python train.py --crop_scale_min=1 --text_encoder_qk_norm=false --text_encoder_parallel_block=false --learning_rate=0.0029 --warmup_steps=270
Rows from block 7 of the image encoder of a small contrastive image-text model, named by matrix and row number. Rows with one number within an expert belong to one neuron, the router's apart. Each number is 500 + 50 x the weight over its row's rms, rounded and kept within 0 to 999. All counts start at 0. Numbers have three digits each.
Before each expert's rows are labels from the 100 images, of 14848, where the router gives the expert most weight on average: "responds to" is what is common among them. Only what is clearly more common there than usual is listed. The data: flat shapes of many kinds, plain or patterned, on busy backdrops.
# router: slot weights (encoder.blocks.7.mlp.router.weight, 8x192, trained with AdamW), inputs 0-95
# up: expert up (encoder.blocks.7.mlp.up, 4x192x192), inputs 0-95
# down: expert down (encoder.blocks.7.mlp.down, 4x192x192, transposed), outputs 0-95

# expert 2
responds to: pink shape; green shape; gear; cross
router.4:522494428491488473436506432536481493468390537524490422464428493489494476625505490617485412460593628512579512617515461490469498432468536522442507556443588429504535453440598519521434473466531546513416517498486451436485499547540525484563511451479500520498491473482462507448421457499400581485
router.5:446544431465438547449587492518509512424466455442501525455516533545418542598499444467456439513554634527546480485532411468456483555454530422446503592511509448487544523520553455483492538491457514477487503506426593396512569617492507485499424511480487469478450581386387463482511553509513493424
up.3:511492451448483517440443477512545624579454514551550614583427520541539541456495495584472547397479487584577547500493540544537495480498493495482598501508419485478434491611426492490534492452530485476483542566487493530432458440560560448514393517482522514416517405565575547510570486508456570579
down.3:481464550493544404472524552428471555528557492450404496433459406476547521504516461580528492499514556455538434580457494447579516470587509457540465510436523519513425521481358474438533470527475469451330536534466481486536484544490521452519538559471514461506596527385507542538488454502454525496
up.4:474523472524537533460469478445462477551539548479507558549512504501464488414509406498443499533532477437518465511443531442386557441510451446443547475531476561442479562413563536495582523472441498526472422411469517510648470537565498503460546478590531567521494438499461519474535503568511485469
down.4:511469441531556493548552468498572492526545462377556414563511454552456517495543535444459492495482503508547503482506565592544382489497528436562494536593524552435515506494476424422545515459523487447489434466517478455467480594481509509509508532485457560498470554567432488494582516557589477450
up.5:520530432490536485462501510475381492511494496465480436574537548440530492531590561518528450457536531522454510525531550425531500522558438553536379581489548476521428376536555451501543546607451511558506472495532428570528493494511509454574453368500463480468485564542504539502443485487472421511
down.5:486517564512466532530455557482592435465540533442475502478435503543398525482502460562423584457535547564431528424522496504484472524458460491453522466633415474481483465387600465528594405482498542483486491545492594604465525595457489505445583515463548495613491485512531534620487543585411520480
up.6:457463444464489543466497496546450515507498443525538542533549496540510533556547543434467491421488432553468434485562526512483513514544455550520468431588587510522497418458433483468410462503470555472464523450499522491523507478466457504506430575487556518507424571537542515538444591451384477431
down.6:483405537476472513501454455427548501431448543409543490468538424439453564504492482472487557578506501457511591521477616504504518607484554563486488562450425522512530526533533540453497550418470506470468430472452548500576428539526471465464492477481482408560493547468516454471420455502530505558
up.7:543467569476586443401466502501529542471493509441491451554492585484461534540563514470520487526466605452532496535528450490573521528539575420510465520489559497503569594483557569483473536492526500353484511509516602515568478469579590581484438478575488486479499389583529482433484476574532448522
down.7:443469434545565490481425511481449516542499500506459491497584575403500447458500374532482459635493593427432454531422470582470476491481454488492525547580492576500521472502531471446603500484438525581631634474486453503488531525478485614478535577541487446457545512431467580523507493470408600496
up.8:387438528503610525498429551556510510516501540506565533488450510474568540512540490475519450561508506512434565489537461518510376522477481479557495468525435404510437501463502461486587529608565433582459535535524445512448455441502546503558568439538480587555538509522427534447557508454519535441
down.8:488565440511480549522499538489448472463516568478452520468427474537478452395495439545417491468518459445454445523429510496547474457557575508551626526488603435479573554502518409559484407538451615509571546433506519419512529485517500533478469516529434477514483539396535485412505470477583485491
up.9:506486505500503600445566490537464517526460507453502486413459462441554549485583466536429463527469481568494429489494555478501474594530437429604575464527523442454491459476514405412596541507452515507595468542449555538561465510489488468416468490433473483526464631513525459476523448483438462446
down.9:531508499458520551386463542528530514456508408423483445503499461565458588467519476403443534513559468531488557539469467500425528472496580488488436506535429524532500537421557550473522471435431565485479485521562559423576514494557527459533421477515475571456508521524522510459530451427357546475
up.10:475552500534586536479476511462446477452424528421477494528568533511439445542451395394464446456573440454433521506571560495436479467548439425516478520504506563437493441462472443440507592528458467504466459523435501477565462528529552500522503460608403435635562572552464465443461467498505569496
down.10:590522523513525459521466519546520508421536470525515559441525626544642525530425450452430510440563561473502476579562451487545505501449468504447488497572527487459609489581523537566522504357477452420498501486554460610563452463525422499600475431423464460461581481524500490546517476452548524542
up.11:533533487508527492457513414483525487509437486511498457517572509554442480439491470559420506529508386443554558591533537482430519496524458518488593470523472411602496545434477504448426395506634575572451422467494458586502459501527517507526579512471505445468514446453393556453525472514515524486
down.11:491424520471451498463395426386447441498566548481549479454425530493487476572476505472496485518502473414475456490480546512503492496427444499530550572589462544456516476539522501505483507514441397445505460488402505454595538487496491451548558628557504403589529502563531611553500563501488516577
up.12:521537544530594524571521553498429501591454503505541424540446482496347411543440473517548362554445501516507532522429550472486454530526455597498412470464550546469468421475412513491464426551521490431548515520605537493529551523453575543461488524520495387491488508446561518566546564559439429531
down.12:440469523446396537534464590504452424517482476513506537533583481466582428415606525459498481418484509459475503490458527458499516538546490439485485377551574535526487424573462556501457495515393472541572499516414428485517486556556532525494612538458500477592537569545586489518435430536543479472
up.13:565522424462452506534468533509427474540519566414555580544509526495496371516524429481529445565624520539567583503574558548495484479454477460510421478516482505496538499568442504450419490609523568500463545471473452376609473490493516604517522509449470501502454524518357547460579554494560472495
down.13:408417498474582439451381556536534616415542455532419583446534552480535528513413491432522526454578515565537506530496409475490536470509536599561516596475463413451481454517407472492605457504484475452467454523475522541507469521509535528525479540523445510480532521511460504427556499479496524513
up.14:495594474456530546531477464479527535536555502489456489486443462516583429421471518432412438457439421414523564482477457538558412544552525486550548470495555483581470523496438544502473537512578440512423591514481427482521445491496490416459479528511456468542521515421435507512472537423537515560
down.14:499368487483431447517434523472488487511503574594524598527547558530487538461470473518472542427443541581475483509510593422432523451448467496536451455456440544499384451554502532471471514472414454533460457506409524518456525508492449536520540456446503481528439500486500604580510369552594517587
up.15:456516541422589587514477474425534511461449460540493465543478441487597372394545530508524581494495431529440457429563559561534446492503514510440498484544536425464520496578495597405579512612432511482497571479516541460447457536446540417441520501374523479507520454514503472559479490565493447583
down.15:488479505509544585419491412550446500518514466530424557611594464569492406489515527572408583544499559475573493484512503487449529560433447573536497493486523521524556569540567402504468483455505452547505483517449517489546536521503519513500531560636456539491405392492481448443553602509539458511
up.16:534583524544569490478435545477540550518519437558544578426571510436358528529578441523422489556536506521472498487495465465502522494537517433561492408543460592478526490536519518522503541555517547523520458575535636435541493521381516525554517488546404521646480437481552471507510478551586480458
down.16:468552554521490554531537446485477455531502511526454438555530458493438533555521565493649588495534477517469438502467594610527550542510562484489542488501422455599490522515506515584441472529473527433397465458560438520498448503499510447383503602570506473527445495561499490425407522536565586535
up.17:529553498530541620430467471515513527529493483499397479374623563542521517470481479471480528539493472595452454391518453467470533545463540486509630499481528466477417568464499506455523532483459511525621465514519601418549560466494566434488524471508534448582423404423400467419448618484484388531
down.17:488433433471530420521466526470540475483497463557501482514449544432517540514500499582516594437571436524495467517628465419449387480440496433518448447493466546459518526608518512491410473503465550517423510398611487526517558476508530570516480488546502526485455560460521529462484544475501540397

# expert 3
responds to: black shape; count: five; grey shape; brown shape
router.6:510611460581418549576529542541517506472434425452501514583491551505481462536519496450503512525559582512524463557515457502472470438491470525452498533466436409455540481464530490488415528502527620441487481568500377449563520580437518453527503511545590509575486497475448470389603514524460629471
router.7:533506488482513544511477485578467504494467504439392534496529473551547482455521535534483449500541583481517455505579495554352514502531459538511576579532509581483538482553548472469495419501479570440373492448483442490572548576472530543550495472501584547640547430526509536482496479551517596471
up.3:476520496530560482551497607513514440579511458383590569495431571454552444439434435485544500509454573468489503530464522418500426495467524643557497415481484472591435507537477489464530509560576513488493548368508522490392507468542572579461457494544565504568608506540493538425484567483467517485
down.3:586454411517598579456485453520490455497526576604558384515560436551505591548653510453472510481474502493444505480446517499429492555582463373513508397532535532413431499566500478490491430465473518503430478585491536526483530531390511504450487493590488466505506559513480518461519509487514433429
up.4:526425442468525498509551566382485514433506461532477500492409537532489562454464483613449529525439540565533472468489546548471510493571517448489554477551506522478597517468506560453548478533477510496474464533522535597516523376523447496524463527509532535469466474430536501606479504476398468527
down.4:460507529569502602508351451479482505537541559496525527473559476470444462463498551364508524453493489534431486447523514503509395506483454550449519569535500379487449452445486441480505440524606452481480547574516565589507445509510521542380424487443469485471493521489510508441481498399524498543
up.5:531588556540516544520458520521500548529510545536490541549458523472491429585494448548586557434499487510487500485448480525448457533523518481537527470513458437503482544538514499449524479421461456506536541463448569496518579576470473505412463505454494550452472454548516420416413501545546428566
down.5:456524541533448465496411520505491506487455555586531491546462571570450493434469478508476514571570474541552466492530431512446530484540441561432440509469498560602481509496588504535376509480442455465499573558527460505555465533476621561398501518474474527506566529432575503447517455528672485537
up.6:490490514472617454416489521525540488501546427558568502384503549441446444574529532488409414489400490466538461488410441554535533540487452588514565491499470494499435475560556456482507503484543527423491583521525514450553449467469474477572499460540469581496538508448476528437407529513538452414
down.6:468476551446506594487461500533471500494564496453498513590541373519461510552419479575573431541525524472459504467531496429583577399415519452463575456565492541475543509413477503407482466501529494491549478447429463438455433500418512491553518459529478545550390498509504586596547564488566510543
up.7:472527386483487437513539452485557475393403538534547592582560420468315493474545535471524442523540552487523539482554514509547506481551465500376445450551555521487521478495529576484551498508442524431539475481483429419548423498422464430443497487495505526557534496452501455574533475506434505447
down.7:525585543538528507549356620488433553589479467459380498469511569510548580433516433379458530521459533429455506531501447505375457503518512468523492490493478441534512588548493451462494600441541504544574448467480558529479456481581423532531497502501545595417453531435447511492443499485552509566
up.8:484530539520541470546481559522443622432536465524559474442524484496536601454496541514394454563442509519526472408501561514503504497493470413535474460565450495552490515433503382420487459422608599459432511513516470435631519586445475472481531461441412541506443510397609463520474477448439471478
down.8:472481451474509431497467482502492476461531462526421451536412447557468505501543402503581439436577507579476462570510414534524598483529521501507437659454365483498511458495526463439418549508577502496528466481466455499503584517449515564560622627482491466484531439574450532535570483504505514481
up.9:545450426513557468460499528423515454541454440581462415413448534538498532450385410537525495560595494454470484566451507476577448532516449502476560447511477535539454498581456539586516500531515506526514452543475449505487479551534585468430468462538517507492593525587531501479446544501495504380
down.9:434511546474566439551551454560586433401489524497498543624486562511487539484440549623586516523508537486487526601527466475461467513425465491543511551410557563520474514374483460554499525548510480453502431524473489532519338464573454509511463533468486523511522451519462459568539327486529468588
up.10:447482546544527495524481548469535631557574428478477508609577589508500450439467508471510420551497487402467523546539502455477534449499548430476545485523548451432512527534450473511481390395491528400435502481475467526530464479418460560520509468468536500525468555590478483523495463533540437525
down.10:540395424493483510449517530510424401503542540597499517447417386447518450566465493519521469408511510562533564496484473513569506427491464457470377484426524487448471487448489433551455433500472445537466552548466522575456593493606580496525529502463498545489563523489451474503526442406493430539
up.11:516538550550581519540423468438513488514480471445518538476502481455473491560558531487442464546491558567586440605507536501552522484608465543492493476600530592494470415514549512512534639425454540461450468535388563520521488486503481517466528484463494443473568514437569524454578598531453539487
down.11:529470518472505482573512530490540579498512472439479522626440493515481438497527497439565597557465516658463484519475400445553517546460531469585576438432497518511469550484453471518530439432548485571541507418538500401475484496446490556420468579425529489524570539518384502554517561498540586599
up.12:546448540502499498516550529489605538480515527522462555442486528435440443540480544489546470540509414531545546478510501461367545608584421493490488466529570532489494559552507465495477468546475560513540434390450514522598519457519523491544469561437521525473459503482522387576447515381528577525
down.12:546475521539609498559424565547544387536581381591480470561429432452469499494503499457474513564512503460542552489488539471515445453469380611475613483497458573435495466561494556616446553546461421522457412496466531466478477508547522504614537502540538519552499437452464473555511497465500541485
up.13:483545626568503471524483550469375490441474451492464540408465501450483416552480517521513516527456512524564569606483503519558646493541528616458446444443497533481522544486459534569418489514485424569495531547534594450489452508487488457569569445442469479502524562584423485476402484494559426551
down.13:436332467491469465529604471488504560462586573462473530473474522517480527569586488551525555510515498444525519540593426463455402549485502548463498604544548543547553486438477559568559414521481424471563523410583447472462603476446477421620455461423537514496499519473427439559504522544528563546
up.14:422532508547447573460401529470500586498572559468525549540535521496552479482463544542482542430523481525525565517528453437471421588389531485508523543473519515579465621482608491445579472410479530520526589471563512497525416592409394502550377446520524592492431504517490568429483513497651436524
down.14:506496455517558522535510496514569483605495462474500475516521570502526500550513583496424528499541508524590503460471493548538497489472368403447482569480564533487572476547479558482504409471458476569426434451534549519579583475554389504388598553445503446605527374415540429488466484596461538494
up.15:473502404464533495537504501361487502469523450451480535526499427507523541485570465481583500448519591540548643581504488448595401463557610586382524438490485448499490474517564542521569514493558586476425483478506635443485543434481482506510484475461500441547549522508474632461501578546530500403
down.15:556417511461437534441504520447506599491371463471477507520505545502473474522508564532474453482559470370456447451533554488523564507467458433532564487491557471511458484473548541472448473527463550550545489524426374546438513621487535538542485513539510616466446442507454480513473445492522489490
up.16:473507496495380530486469461519453576538532525465496452455523491526477541503398524473488476562586563478494492480446444516473470566483593478454576402526542445519464476533512493561402441518471506550495421433414448505533580526538493481547497541466421478508394601564411549502505455477473456592
down.16:485510496462536473522530541485543429421367557448564552574450531647542460476594525542487476496447430523526424519521520521510454471526523528414449520593524490471544469509532536423462560522535508435485491430485433496407508452502547496557527440496526560472544472544531481401482538454476589468
up.17:480530355503503414527548493441475457519488530536500498432545476548510481474533450490527515487595612426506519567496464449556434472490364583516491526491531554562466436457497486453491484501515498495539514500462567522515560478502391498435550438549406472538577462527461490516483576521509541462
down.17:491445558563530522447498519547553436592408571519489461471443463468504537532546530544469410548499445502497593458533499468338466458508453455490521502536651528521487516501555425476462474515444639458474465615490547447515536475487437404571543448425565556517490506457439544400472518499513438446

# expert 1
responds to: star; largest shape: star; count: one
router.2:391384521470502546506473550528433488457454520443518474554458506476486481559427489458498498623503536506433501520503467561459458571465554457457486530571426530551543375428577518501523582446559549452489497457451467535558625550531531522441467413548521443475531469538459452484388475585479561498
router.3:452476461568532439471564423430440535526525543513487496523489529481468566394440470491433510493536422479497493559514596403481574457473558450555497484502516525481506511524500484504502475542425489601544501494504498506470549493588434516537481514461483475489525453431521621576536439426549503452
up.3:557455413409519532453505556506533542457510505492402569483454535451459416486510454503539495532493427425508547520493546512600471401482600453548491491447536472511464454474461421577444583484481421592582522519546512460518481491544540434451475472496492542486472631504499532493520487616640445517
down.3:478478619624469588570474511520464543516575588509415487583552455478523492523504560539499591501436476525550491511477526499547503542483406541506486497479535533420509511472424586559448424432413526565457466495472478612470519508538429493534518500425512527417474436472538540571455513483549491449
up.4:499518503534487502481539472439449599490608525489547475491471449501527505424488513442448388507476566438422553468533485480460540550594474482539478467536471479449471475500528429523519452491601460454506424529534560530507569371464481489520518584494540633381476543562523565603474518495455548562
down.4:513530483546483478565482527603460451477503468502513460451384536420527512520463564531528492539464444557548559463461480480550454484508409431439500397474458533531422532434520567426479601450466419560507573500567446569482528551441460584479503449537465498514544481414466552565528424525493519641
up.5:513498493589644584478504483474406544507541421494536506489476552465480548510437501610484524477551499461513578530590460490510508455529475520447487462510508476535420573444409527526487568457579429497550565505449536537385464572571541476535394517511602528472519413465509430516556528505463523501
down.5:380487417464508509569471536511596488536516459557504555533433531488395545429554490464469462480483478447532574480546547481519513493514530592451458462458530511411480550460441483472419495439456522566484443506468454585533465494470465554502586554492610468470437473566529534431532476429519502486
up.6:461474553449469547563544529515439433441511603410439524527524474474418485486554449499379496578523381428465509482539496523510514445506477489457521433483458495477489460503507628498457447510490447533487590576459549508636522543551446467512504438438555387464591543455597483531564465611493507567
down.6:536551404468501388456514507504608501525567474482576446558436521598464511533475457515492486482422500569497452534489413490446453420530571458425514601392525495613443552523584459444490467461492530443455471468488524588526510621473436526499508489434564511536487501629536502512433520564480507590
up.7:480454472445524462447545500497540598526512638534580515505484521497538461391505539546524449553509545534465542473484462442549521474499563505545464486642484489563515486484524546623498495446371545449493423367504458501463477508519514521521615581543567447575387535557506524558447414492466480515
down.7:499530562461449521495488540457452549509504434564464556452468483461602466591462551494519574475492469557476531559497464588555546570507493459477483526540473476385466508375494423560602556406437501490504455520495500515556541519474541499547431502481481538543473563489493482487480567496560521490
up.8:402540517500510403554433511524566482524569479505469494543416453475560430515508433502527507577565511458471569546451522528420494534494478464492457495489591449449517525481426503434452443408424447519494469522565513477496565509454575641441445567486572431501445554504432483485460501561486606445
down.8:540557472479509490475514502519435461484485427528460573502526450404480516417471511474547481413503623497537546465592539443514583474555497533503491545472398420434495451496570564608498506505413496520488529482394461495517499443491527360493486471500451439549463483538550479497579481519408537515
up.9:492465463529389430481494426429496527493485511513503508461508577525505563441460568429530554563524428402459493528459502484426430528443399536500527409473565545497519458539448507547521489527465434443538561419498453609477518504539414497511495476524468513512558528496456436416465503526557616470
down.9:511516531533449520544542501568558512453468511550412444452497514425556465449407537511529523437443589479561444478450477539504560440469495554483472526536525491510543474546544524522525477486547589499454485449496492442421492525389453446395423440441586428519496559581537486508543469419533333580
up.10:460456565587531578507491534509478540528522512577510490523375537577446394513477505552473485546567492581525530514554539482557524515566590562494530487498553467523467486512452391539574501481449510460590376478456567559489434532506532621479469484518569485434518486495516495491517478445508506561
down.10:572534429455463504555463493543388436546519451445536460523497521452512490401539498520558562506426503447431596423443497473434546504470477517489519481498439449490461570416391505549500429505640461545483514541477491494489623587554488498441463591537491479473513425413456502516506507600466545495
up.11:573541395502462515504478506516598577400520579561451435524577537485561568587577561504427416560532537557467536447463489497583512539491580474411527487541595441534407486556598475462487503411459559513426512409501554468561499435506505509486444423506478568506431492453385450453495514489561458509
down.11:412543463493447479477536405469454561485482502499492517509503575452467509495510538582567480536478517436413347530490556487438447443509496512501485525484543515519536504512544355511400448554479548564576559481524487488523530504557556556510528568568442495581398408485554488510402436482479594496
up.12:553515555556519499508583598424456566552478461493516446466506551613593493494579525439458504469574420546434465464451486532510398388527519519484506578500522460478521532527541543577508530518449603455497550396389438480371513430587471497479463449535450540529532521479523493405455520597517522530
down.12:503651432551496514464581473601566561465556486542409469474469555500529518602486507493564527504404491505482453436548498492517463478497488450537455495543580530475492548567601521499518533470577550507474472524511535450496560541555455428518539467508518540449539630548487449425484452449528444397
up.13:490523432471566474557407503547599533547564522504580566420511479560549429497514524559541453525455515641507510513497501415481511500435467535532503515605503485604378436508453448437481492511467482520488504455491482518549499495475404498537432574517512489516499433526515486537451523442427431457
down.13:531501461512451530515498480514464427533424534533538529510492477532476615527492435502546637443598445479421391405540490627504484546450580517504542443528629573442578517475533514458502445473408464457507498572575521528503482481454474560597544464558434490442482506507516475538540449554491436474
up.14:451465455485516515524437463455454465467564440434537485472522505561480572497549500473421556551524475419541467555514461569402507517506415506470522617484520572542466441557552456551492518597495552557407478481491311516594551563486507459498386463506539554581448480496480513463577480550507492529
down.14:483510480542498527516513506486527425482445514422560529487446492477602568425503578563485542505468478537437446476438526458470513520641504517524493562507457532481439609511589467500483421468500552430478461576487391512490556482401430453573557502510583496529556487609446505529611535480487554368
up.15:522526521489527482399493512539525506463480544582486522449592590513558540412498507529531508441446484470429482515518524511446489613606471557448506505475470565535433546514538537465525588435543546521597453457521577532588524507496558513534509489488489552540406489489497555585542480458581520528
down.15:431547485547592510504424485500419444562504512543445422469573490401491527480445493455440456564491491488526494539550524398509527460482500517430483511407427532566506517512531541496494503506524469450472605516508500481415444443448587468422568552544524518450459466547440523562573499494503547518
up.16:554576545489571539590598481548532531499583460569386473477504477466539449523579557578605394508450549498486511509451548527409476574515550517439543459552544452501498549532579531459483406515506492584541562480534439509429499483483536573434536532570583462606482556504510577497482515519503490421
down.16:403475542523559448526500566452403428515442503510477554439512464427512451457455473499456593503480462516495519469551458515394528375464462465480551476434455392486522461487480528496568490574436465529575497454526499532545494556535472427482585423458513569431521504553452502405412473517577551501
up.17:505510495463450547466486473476505496453457520479499510557532566492521478502489596491545533551462453564566470507584477507450589478463461504428464532496458385554521548490568524564513583571576534516472681454529509479462587537497522479472507509584499491494535486587506467473552420425491562497
down.17:486538539563476529611541482507472519443517474542490474461457452509544513492565552483459511504512600525492471451451429480432450542486511546408568431531474542589534493391502549492448393506447477546543471496529548412554533473436505500442463539456475520491505569551486557537428521540516439544

# expert 0
responds to: count: one; triangle; largest shape: triangle
router.0:524454495484439511481482501375466512622634480482431489471543529547456574547520471569447548485438418543453525455571512487562485504477626483509541464542438565551493494501484487611455559468427565510453451493577554555506453485531436499558489523549471436584461420480551376493443429548523488444
router.1:466480397477502527478494552542464544526485447521491521496506423480432501527519439558536534522583542460473538491434446432413482551551470554526515554455480512427568663513495480550509468499529582479454556508468472429531494588513515473517418435490525443512535482462504490439491603528480622574
up.3:462586528508442460552558453499531487548485420477565524476505540532480438508496544512555524531518462401485427524565501578523533480503445509430526583469485530375378413575479510576558480601519399517576458459492507551458518508479555545508518497469520502502491501461562444460489524529508429406
down.3:444500431457518539507515398501550515536410429446573443540483421530498468599388537565542522507483550499524448564514458572509522494475445601476428560508520486423501435442522411581555454594527527422566481475509485478576565475489465425465578554483416519508455476467496448460571516513443515444
up.4:527470556484517561599497453516600500392425557574587432404531540423531503484521460467540478529451490431457450540543495511522517578492500499515392477546451536487476490492445423423497502456456524567464478458424559561531417549512438486486452533462418605450547524472493489494417510574498474482
down.4:542435540449519399535444525506464555679441469566441504524584414378455442541502518534557489486450439497499527562468441491480538508550490494490566464469481524594506491466600625533482509673507467549533470456435562478492534570584528534477515466519478475453488514466451485480539552461443527620
up.5:444481535573473510511519475486474444429533533449520416444499560518482451434446480552474505404493529487548489541512481407499562519492608595501424585469608488578482423511469535599444475513411490554447444518488551544446559563526431531538499502497517496561485529554473458477427458441440518484
down.5:516433438530492552544417521464520572489461471539540453416508532594516475517470521492493407476513451473524498605534497404523488440507471455596522458508477481528524428500440583503481512544564481443449538397463469559516550428459596470467508510487479504458474537480534555504553529424500543455
up.6:379538560539503544556566507422464478442559477515522445473474627456518491543504548441524506505475583464514513460499546517493511507434494483583492497542366516525547510541442461480508549541527496460531582523458499575498577536556522456503517638549508511501508491599425459516521452509461556539
down.6:557449527420451533449538456502515418528498582553494500524617443421568467481494496594480461484474488487546607546516548574533522574527575513479520526445589499474478479508642503478466476551464542494534527523548395483465498461527475512467499459474470552539477422444436411462449524467478431442
up.7:498432492471487437444498415437466489632445421554498459498583440571450451493482492523470577461490410579443522483475561508540452599464571444501470488517531577540544521504628602562470572543503494482470523549426496562523478480561451542518573469513399450514556411579522552521421550561410534515
down.7:522618490468586475589485486504501502469484587522544498465487566532493534593525440457541461474438504437544512514541473519538527422586403455578556528478526504515560499457516451402594502555579494525460512480474483468519564496434564539536493492419543582559580525466417454461539521439428454552
up.8:472512470529450458426495442503430513430427558491493539530481535452478459514523431576503386558571455548550502527490473419508501422493548573458520493525567505519481479533563442453388502513535453577492468499503510487493449501485477488570521443444451539474508402491538534484473511426488556489
down.8:531401482432501489438507436521433570428468617453435434439530511476439507469495438602515519617497490505545581525519556518528524505498561519527482504435627503579527470408587556546473474433500505475447496462490528433500492496489497568579493447528505520459434427550493542484468483493494549446
up.9:462467446456486467456464520517451469554501507457487462520493539526427487531498499523488490533545580526478420381506565489458485518555505370409563475585495457574523543542582452485546517463455559502599568483462470426529453526432529615483476484533540584481449444451448432431567498594557587512
down.9:450505481531581535512519410491494508433513430505535503525510491531496455448518487497436399484454478518528470572487550474551457537589544472550616584440518472382442546548513422429522533536448482549518508508470521611571555511513508406576540501630520516519499509537524491504476559537508544539
up.10:532531554538455513463483482591454467470567501562427524574486520461495529456494447469514487592500470569432451466568546502506435649519501593505522484452545476467475576472553473455530388472519538466584487451556567507479487414443552489427520510516391390428490551563467471530474588512514380385
down.10:554512473502520568555461611456520501536494424477512497632522506503575534507575537479551514500434589431515480480403452528490474502605496505547506481614487460493531471547496467521464475469470515394517528474490489425522562588518492454546532591441576564503534480457591533509475372513469499541
up.11:484414556563564484544473475506473540551511543463468509565553416538483524528506431624547450415515422468477444493505399461546431398570514553435536457452522551455467520528472527404437385452556501487553478526579456373576490416548521496491444498537501513457525470414491600470518511512499498472
down.11:486512555454501520409517565482463535407436498522457501496495375506512539504531584501395458515531651436454506542524550533498479573502485397584509521445463488530553504449455505461538510528477489485467525404520492548492492578431479455575512487429526501470536528524564518506407515521489510556
up.12:459493521449397413529576474503547448439570546492484568477544618462405539455465578507528571487401550495582560448412500464416517484523579417503477488511417496582524566551520485604566434538439558537526539611516455591495526580577549465540429509545438411506433617507556479482391534550565518513
down.12:532494519484619552531508405512471502523440478549488449448552541449466512396531422457500510540520482558539505591564477420464554519485570527502517498543529495453507513413605531408438484451453501472628393421437438504495452535479417500397457479514438594462443402563557490528478530514468468453
up.13:567520481625620448499486503465457435434470499569420543489487394613522478504429549610479519537427417521499537440559479504481483473502545525493480480444534473582523434523501466533495414441448560613502470513505432509447554494462482515546410574487560482541475526615571472497433476438547491549
down.13:466505431453532512525426458479564544533588454415458546495522474405461570471562458460522423500536523493541560552560520443557458451507519557556533533552476517494423480504392578566507553534461434454534475489566492509490500510508432476522494443469417587404478495449461516504485462505514505436
up.14:558460417450420540529482555447528422502529419540435516521466549583517549494394521388523449557569599494493547517455561414419515543430566511530536501586508582399529485515555475524491540499538614501434520417493559544586531538506519491566491535441455574608484435509517518537596454504531483433
down.14:489532569614553505549504550453431493489542563466556532464494502442466438424456515551485587510562456632431465458500558512459480526538483571546485526524546487537501532481556512473624579529463480528507501484497515507470537558433455460436399479520525436569611551524498527536531407455500463501
up.15:461459496428521520470533598466571570557513494475462500471548586501498520565425500452423427442518566502527536490506515437381519540561433516539549441475474570559528431536467510447531482546500491416515499488581449488536500534519543519419588465493432511465485489479508451554553536548506552541
down.15:406566465482551470427479550473560491575528549500481453483535466510452505477532495592486544550513597525497455571507538444456532457473429578362470534430546568414541463513507561514509466548546564391525508537424518452582486489458489598467544458517524427498462551612456458456418510476526467451
up.16:450417542413497512450523490477520569491344531506529436580452528497529556517473566454406505532595467426483533507421483442479486558456562477485435635524529507490566530436586507459489500465469595459510491500476563527459440573504456474393568467505384503537607549549504558515570548493505442431
down.16:442508459567496549394597545505493510433517543529576498507574446465455391492484574480412472665490540499500487438544565437543472496528553505517578435507509446440537520525457537444569492503507438482517463494483492536452532513514508447557400458461563376461475497532448475508391486397462532502
up.17:451473493436512481504498526538499443452531510482496460444475437463498502356492469436526426543518543541508497537428562468487462501586411517553508478534554512535478408494447515538485621536523570565476573491523455453498435481420501431416437573434509431480534484502528476430472511514512445498
down.17:446458530504419519408561437517467559581539495550513463511480498620522536597535443513476437488519446524407452484552578539419509502428533514502485533558471497508468576496472522521506540445410593529433534467520505596473490421495527409569480478458434547452525495427512529524495564454499432552